config.toml
train_examples = 95000
crop_scale_min = 1
color_jitter = 0.1
activation = "relu"
weight_standardization = true
widths = [48, 96, 144, 192]
attention = false
loss = "mse"
residual_init = "none"
optimizer = "soap"
shampoo_beta = 0.99
merge_dims = false
batch_size = 64
epochs = 2.4
weight_decay = 0.1
Rows from block 11 of a small model that predicts concentration at each pixel, named by matrix and row number. Rows with one number belong to one channel. Each number is 50 + 10 x the weight over its row's rms, rounded and kept within 0 to 99. All counts start at 0. After the name is the row's rms in percent of the matrix's.
After each channel's rows are labels from the 100 images, of 14976, where the channel reaches its highest value: "responds to" is what is common among them. Only what is clearly more common there than usual is listed. The data: reaction-diffusion patterns (Gray-Scott). In brackets: how many of the 100, against the usual share in percent.
# convs0: first 3x3 conv (model.decb.1.1.convs.0.weight, 96x96x3x3, standardized in use, each kernel summed), inputs 0-95
# convs1: second 3x3 conv (model.decb.1.1.convs.1.weight, 96x96x3x3, standardized in use, transposed, each kernel summed), outputs 0-95

convs0.94 098:64 58 45 64 47 57 44 38 51 60 52 48 44 38 41 63 60 50 37 82 67 65 45 50 50 40 58 52 39 69 58 58 48 39 51 64 55 49 46 64 65 36 34 70 31 49 46 56 46 65 54 35 46 51 40 44 50 48 45 62 42 51 55 58 62 63 59 34 28 42 53 42 68 51 59 65 48 48 57 39 58 43 46 55 52 56 47 38 43 64 48 43 51 48 53 49
convs1.94 111:40 50 50 44 51 67 50 57 55 54 50 54 56 50 54 43 46 47 50 50 70 29 51 50 47 70 37 57 32 40 52 54 52 45 80 41 61 45 45 45 56 42 56 50 53 50 53 35 61 67 45 49 49 51 52 40 23 45 35 43 40 61 46 39 39 45 47 49 58 37 68 49 47 48 53 47 41 21 59 31 43 53 67 57 63 57 46 42 46 38 44 63 47 62 51 39
responds to: feed 0.039 kill 0.058 (71 vs 6.9)

convs0.1 096:54 36 75 37 54 41 59 48 50 63 58 49 56 44 52 68 64 42 58 63 49 43 30 51 74 43 57 46 40 57 49 42 54 35 46 34 57 60 57 51 50 62 42 68 53 51 40 52 49 47 49 42 53 61 44 46 42 45 52 61 35 46 24 57 55 52 66 56 43 60 67 31 45 50 61 53 59 53 60 34 32 40 58 39 52 45 51 59 50 46 46 40 50 33 39 41
convs1.1 124:47 51 38 51 33 48 63 59 58 47 46 47 39 53 39 48 56 53 35 56 53 54 58 53 45 40 60 45 59 44 53 52 36 63 43 68 40 43 42 65 51 50 39 53 51 39 46 50 40 58 51 42 54 61 45 58 74 74 70 46 57 46 59 44 53 52 51 43 34 48 39 49 67 57 43 53 63 77 55 55 67 51 40 51 58 56 45 43 67 48 36 42 50 35 48 80
responds to: feed 0.062 kill 0.061 (31 vs 6.6)

convs0.15 075:60 46 59 55 67 50 59 59 66 36 50 54 45 45 41 54 62 58 42 71 50 71 38 47 56 42 43 47 48 50 50 69 57 64 58 75 62 37 62 38 68 51 40 55 46 50 59 51 61 57 45 38 68 52 46 38 57 36 43 45 50 59 49 48 46 46 44 58 65 42 45 46 65 52 55 64 49 55 69 43 45 58 70 63 52 57 43 38 52 52 67 52 35 45 53 34
convs1.15 091:45 44 53 59 45 52 56 39 59 77 65 54 63 48 56 58 39 34 59 68 47 47 56 57 64 44 52 28 39 28 49 51 42 51 56 30 47 58 51 46 54 56 56 51 32 53 43 46 47 63 63 58 36 57 54 55 41 43 58 53 45 50 39 39 40 45 30 57 42 36 47 44 46 55 67 43 60 21 51 47 31 43 61 50 46 47 53 61 50 50 41 57 46 58 36 60
responds to: feed 0.039 kill 0.058 (32 vs 6.9)

convs0.50 106:63 49 36 56 49 75 26 38 52 50 57 54 39 64 43 38 49 72 57 49 54 63 51 55 46 38 42 59 52 45 44 49 42 48 48 63 53 49 55 51 50 35 53 47 48 44 60 50 79 56 50 29 54 54 52 50 40 44 39 49 49 56 52 50 65 69 51 43 55 49 43 35 81 60 77 55 54 47 48 53 36 56 41 62 52 56 35 48 54 61 54 58 55 47 52 55
convs1.50 083:57 68 56 39 65 43 68 40 47 50 46 52 57 46 50 45 40 60 42 35 73 24 55 45 41 47 46 65 35 56 49 47 49 44 54 44 48 54 45 46 48 31 27 43 58 38 49 53 39 48 48 51 57 42 59 52 48 60 58 30 47 52 59 42 59 45 51 52 50 45 59 54 47 48 33 36 36 58 69 53 68 40 55 61 45 42 36 57 61 29 46 43 50 75 53 55
responds to: feed 0.062 kill 0.061 (45 vs 6.6)

convs0.58 100:56 58 47 66 41 61 51 29 59 41 51 46 75 72 38 52 54 35 49 42 39 77 55 46 41 51 52 49 56 51 37 56 50 45 49 60 45 49 57 56 52 37 45 54 40 43 63 48 70 45 47 57 44 54 44 63 62 39 49 54 61 41 55 42 81 58 38 34 52 40 52 59 54 51 56 55 35 52 54 53 43 76 37 59 51 35 49 58 47 46 51 63 57 58 48 44
convs1.58 090:54 11 45 41 72 49 45 69 52 63 49 48 66 55 53 66 43 55 57 54 48 35 60 51 46 54 40 53 48 58 50 56 44 55 49 49 53 60 61 44 30 41 56 52 48 54 56 59 58 47 46 50 52 49 48 45 40 45 29 38 44 60 56 42 44 49 68 59 52 36 53 44 40 48 46 42 49 28 64 49 52 48 50 38 53 58 43 40 55 69 69 47 49 55 74 35
responds to: feed 0.039 kill 0.058 (46 vs 6.9)

convs0.93 085:35 58 29 48 50 46 56 45 61 53 42 57 46 44 46 55 61 48 49 52 50 51 52 60 65 52 62 53 55 73 48 74 64 39 52 47 66 58 54 61 58 51 33 62 37 53 67 70 37 51 38 48 62 35 35 41 51 62 70 68 46 55 51 53 53 59 64 51 45 46 47 54 55 37 68 68 56 57 55 41 51 51 52 45 55 60 36 58 66 58 63 45 61 49 45 58
convs1.93 116:52 48 46 48 38 54 34 62 52 44 48 47 49 58 49 59 27 43 57 68 43 62 46 46 46 46 59 61 68 40 54 63 52 50 46 48 58 41 56 59 54 51 47 61 56 50 66 42 70 62 37 56 46 41 52 39 46 48 33 61 67 32 54 45 51 47 73 61 60 67 49 41 26 44 40 68 38 39 40 42 57 39 52 55 57 39 66 48 44 58 47 44 63 55 54 31
responds to: embossed (77 vs 40.1)

convs0.10 101:50 41 82 48 59 41 58 44 44 59 43 48 53 28 39 65 47 50 55 56 54 43 22 53 63 49 59 40 38 77 32 56 42 32 59 59 55 64 52 47 56 49 50 75 40 53 50 56 47 54 41 60 58 52 44 51 62 50 62 52 57 58 43 59 53 44 44 52 47 63 53 47 44 48 61 58 61 46 60 38 29 38 54 44 54 57 55 41 51 49 43 33 58 41 58 43
convs1.10 121:39 49 52 46 41 56 54 31 52 40 44 56 27 52 54 38 43 49 26 50 50 66 60 48 42 43 57 57 56 53 47 49 49 59 53 71 39 45 43 59 39 39 44 44 49 45 47 40 52 70 45 44 54 54 42 49 60 77 54 66 58 48 59 53 49 47 65 30 35 34 40 31 35 60 33 59 50 44 59 59 71 53 45 54 61 40 44 47 56 40 45 39 62 58 60 53
responds to: feed 0.062 kill 0.061 (31 vs 6.6)

convs0.65 095:59 47 37 62 48 61 37 57 59 55 73 42 37 63 30 49 59 62 49 55 55 64 55 54 38 46 57 49 47 44 38 67 37 65 50 57 49 39 63 55 41 49 42 53 62 52 62 36 57 47 36 30 46 45 41 48 42 55 38 52 32 50 56 62 61 46 52 40 49 47 41 50 62 61 57 52 62 69 56 61 25 71 42 39 52 54 32 45 48 62 47 55 51 47 61 52
convs1.65 093:43 68 48 38 61 55 54 45 67 47 35 49 36 51 53 33 51 64 47 48 43 38 60 58 48 51 64 50 53 34 47 43 35 38 56 48 41 67 50 33 49 49 47 37 54 37 41 55 39 49 57 46 67 50 54 61 43 51 57 33 52 64 46 48 52 41 44 54 47 41 60 68 54 63 42 42 64 45 55 55 51 42 46 80 37 49 33 50 60 41 53 46 42 25 29 53
responds to: feed 0.062 kill 0.061 (27 vs 6.6)

convs0.81 099:34 45 55 51 47 45 53 72 55 49 51 61 43 31 52 55 56 64 38 89 53 60 40 51 54 45 45 57 65 50 55 60 57 61 51 65 66 36 50 57 59 45 40 66 45 66 49 53 49 58 58 30 46 35 43 45 58 49 43 47 41 54 48 55 60 43 61 50 56 49 59 50 58 52 52 75 41 48 53 41 34 50 48 50 50 76 52 48 57 62 57 39 41 44 51 34
convs1.81 085:44 86 51 42 39 34 47 39 53 51 49 45 39 41 44 45 62 55 40 39 54 30 45 44 52 52 70 44 38 51 63 52 56 41 45 25 60 49 69 43 40 51 55 54 48 40 49 28 47 61 59 64 57 54 50 62 56 52 65 59 54 56 42 61 46 51 46 52 54 44 49 60 63 46 61 40 60 65 58 54 60 39 51 41 53 42 47 60 62 43 58 59 53 64 47 72
responds to: feed 0.039 kill 0.058 (35 vs 6.9)

convs0.45 099:59 31 69 68 57 55 28 30 42 55 39 56 53 63 44 70 56 39 48 42 52 61 54 54 44 52 45 48 40 49 38 54 51 51 48 60 53 61 42 52 49 38 49 59 47 33 48 50 50 35 41 34 67 59 50 44 66 56 53 54 56 60 51 63 52 54 75 41 40 59 46 64 53 45 67 43 57 50 56 48 29 57 38 69 61 35 43 47 62 47 46 44 59 65 51 43
convs1.45 106:50 54 62 53 61 40 43 60 45 49 55 43 50 37 55 37 69 58 56 53 46 25 49 53 52 57 47 46 55 53 54 29 53 47 61 51 53 56 61 45 45 43 49 55 52 57 48 63 52 43 60 50 33 39 60 61 63 40 44 33 38 62 39 38 51 52 56 43 63 40 67 50 61 43 64 20 34 50 46 45 47 51 66 47 36 61 37 68 40 60 41 61 56 25 45 48
responds to: feed 0.039 kill 0.058 (32 vs 6.9)

convs0.28 098:63 57 59 63 45 63 52 43 45 60 51 56 62 70 41 47 36 57 53 19 50 40 56 58 41 42 67 51 57 50 36 42 42 50 60 30 46 67 43 48 45 42 47 53 73 46 40 46 86 49 49 37 59 59 49 58 66 53 51 39 61 63 50 45 47 57 59 44 44 60 43 53 30 57 42 43 62 57 41 53 44 45 39 38 57 50 39 50 51 55 53 48 52 43 52 59
convs1.28 096:53 46 51 58 59 54 41 53 38 49 57 72 49 58 54 52 68 53 54 58 48 63 50 43 61 57 54 34 60 86 46 64 54 52 71 62 54 47 39 50 61 59 53 62 55 56 50 53 51 63 36 64 53 60 33 60 31 61 54 31 50 42 38 50 49 60 52 50 43 47 46 56 57 49 50 58 63 47 37 40 49 63 44 48 36 48 53 65 36 47 38 68 44 32 36 51
responds to: feed 0.062 kill 0.061 (35 vs 6.6)

convs0.76 083:52 57 55 50 54 54 61 49 57 54 50 64 44 37 48 62 59 64 48 64 63 62 49 52 60 36 51 53 44 62 44 63 50 42 68 65 62 46 52 48 46 54 38 67 28 59 67 62 50 45 40 47 65 55 48 36 43 45 47 68 62 56 34 49 70 48 71 47 59 51 52 41 57 50 43 72 54 45 44 42 46 59 59 47 54 67 36 30 62 60 62 37 41 52 51 37
convs1.76 100:59 55 71 47 68 46 46 45 43 50 58 62 31 53 36 41 53 53 32 63 50 27 44 61 62 55 48 43 52 41 59 46 61 48 62 46 61 49 57 48 46 55 64 61 55 53 47 50 36 51 51 56 27 58 42 66 45 53 59 54 36 57 37 49 45 56 37 36 48 32 59 64 71 51 46 27 50 45 41 44 42 49 67 54 45 40 30 52 51 58 50 57 70 50 41 51
responds to: feed 0.062 kill 0.061 (34 vs 6.6); feed 0.039 kill 0.058 (28 vs 6.9)

convs0.85 112:44 51 36 49 54 49 50 52 57 54 38 60 40 33 48 64 58 57 40 66 54 70 48 42 62 40 52 54 47 69 46 60 54 40 53 63 64 35 48 60 69 50 37 54 33 60 70 69 42 54 43 41 58 32 35 46 50 38 45 58 34 54 38 51 58 42 65 48 56 41 47 37 68 48 54 72 56 50 58 43 49 61 63 42 54 59 41 45 60 60 62 48 47 48 60 41
convs1.85 095:59 50 81 55 37 60 34 53 43 51 61 69 45 55 57 60 41 45 51 63 45 48 40 52 57 49 57 55 52 38 52 61 56 66 39 37 49 43 45 59 38 41 48 70 54 52 60 48 57 53 49 54 40 46 42 51 36 57 48 68 54 38 41 60 42 60 70 50 53 47 47 40 42 44 45 49 54 36 50 50 39 47 49 23 62 41 59 51 55 54 55 51 85 67 50 52
responds to: feed 0.039 kill 0.058 (51 vs 6.9)

convs0.48 125:58 49 50 58 44 48 42 39 42 37 32 50 47 48 32 40 61 35 41 40 66 53 44 58 66 52 72 49 65 67 47 52 70 45 49 67 57 76 69 67 46 42 46 67 60 37 39 42 62 44 48 34 49 65 47 50 44 67 50 43 52 53 48 49 56 57 47 44 55 48 49 42 45 56 40 44 62 48 40 44 42 60 39 49 45 48 41 50 45 45 24 45 47 46 35 57
convs1.48 109:45 36 29 56 47 56 65 75 44 49 48 42 52 65 43 47 61 44 53 45 62 40 53 58 55 48 27 47 64 49 50 58 49 37 47 58 57 40 52 48 63 67 52 57 42 54 36 69 71 61 50 50 58 62 44 31 59 29 33 43 50 49 50 47 63 48 56 38 44 44 36 55 50 43 48 56 47 34 47 35 66 49 54 48 34 44 50 55 44 46 26 53 35 46 56 53
responds to: embossed (83 vs 40.1); feed 0.018 kill 0.051 (25 vs 6.8)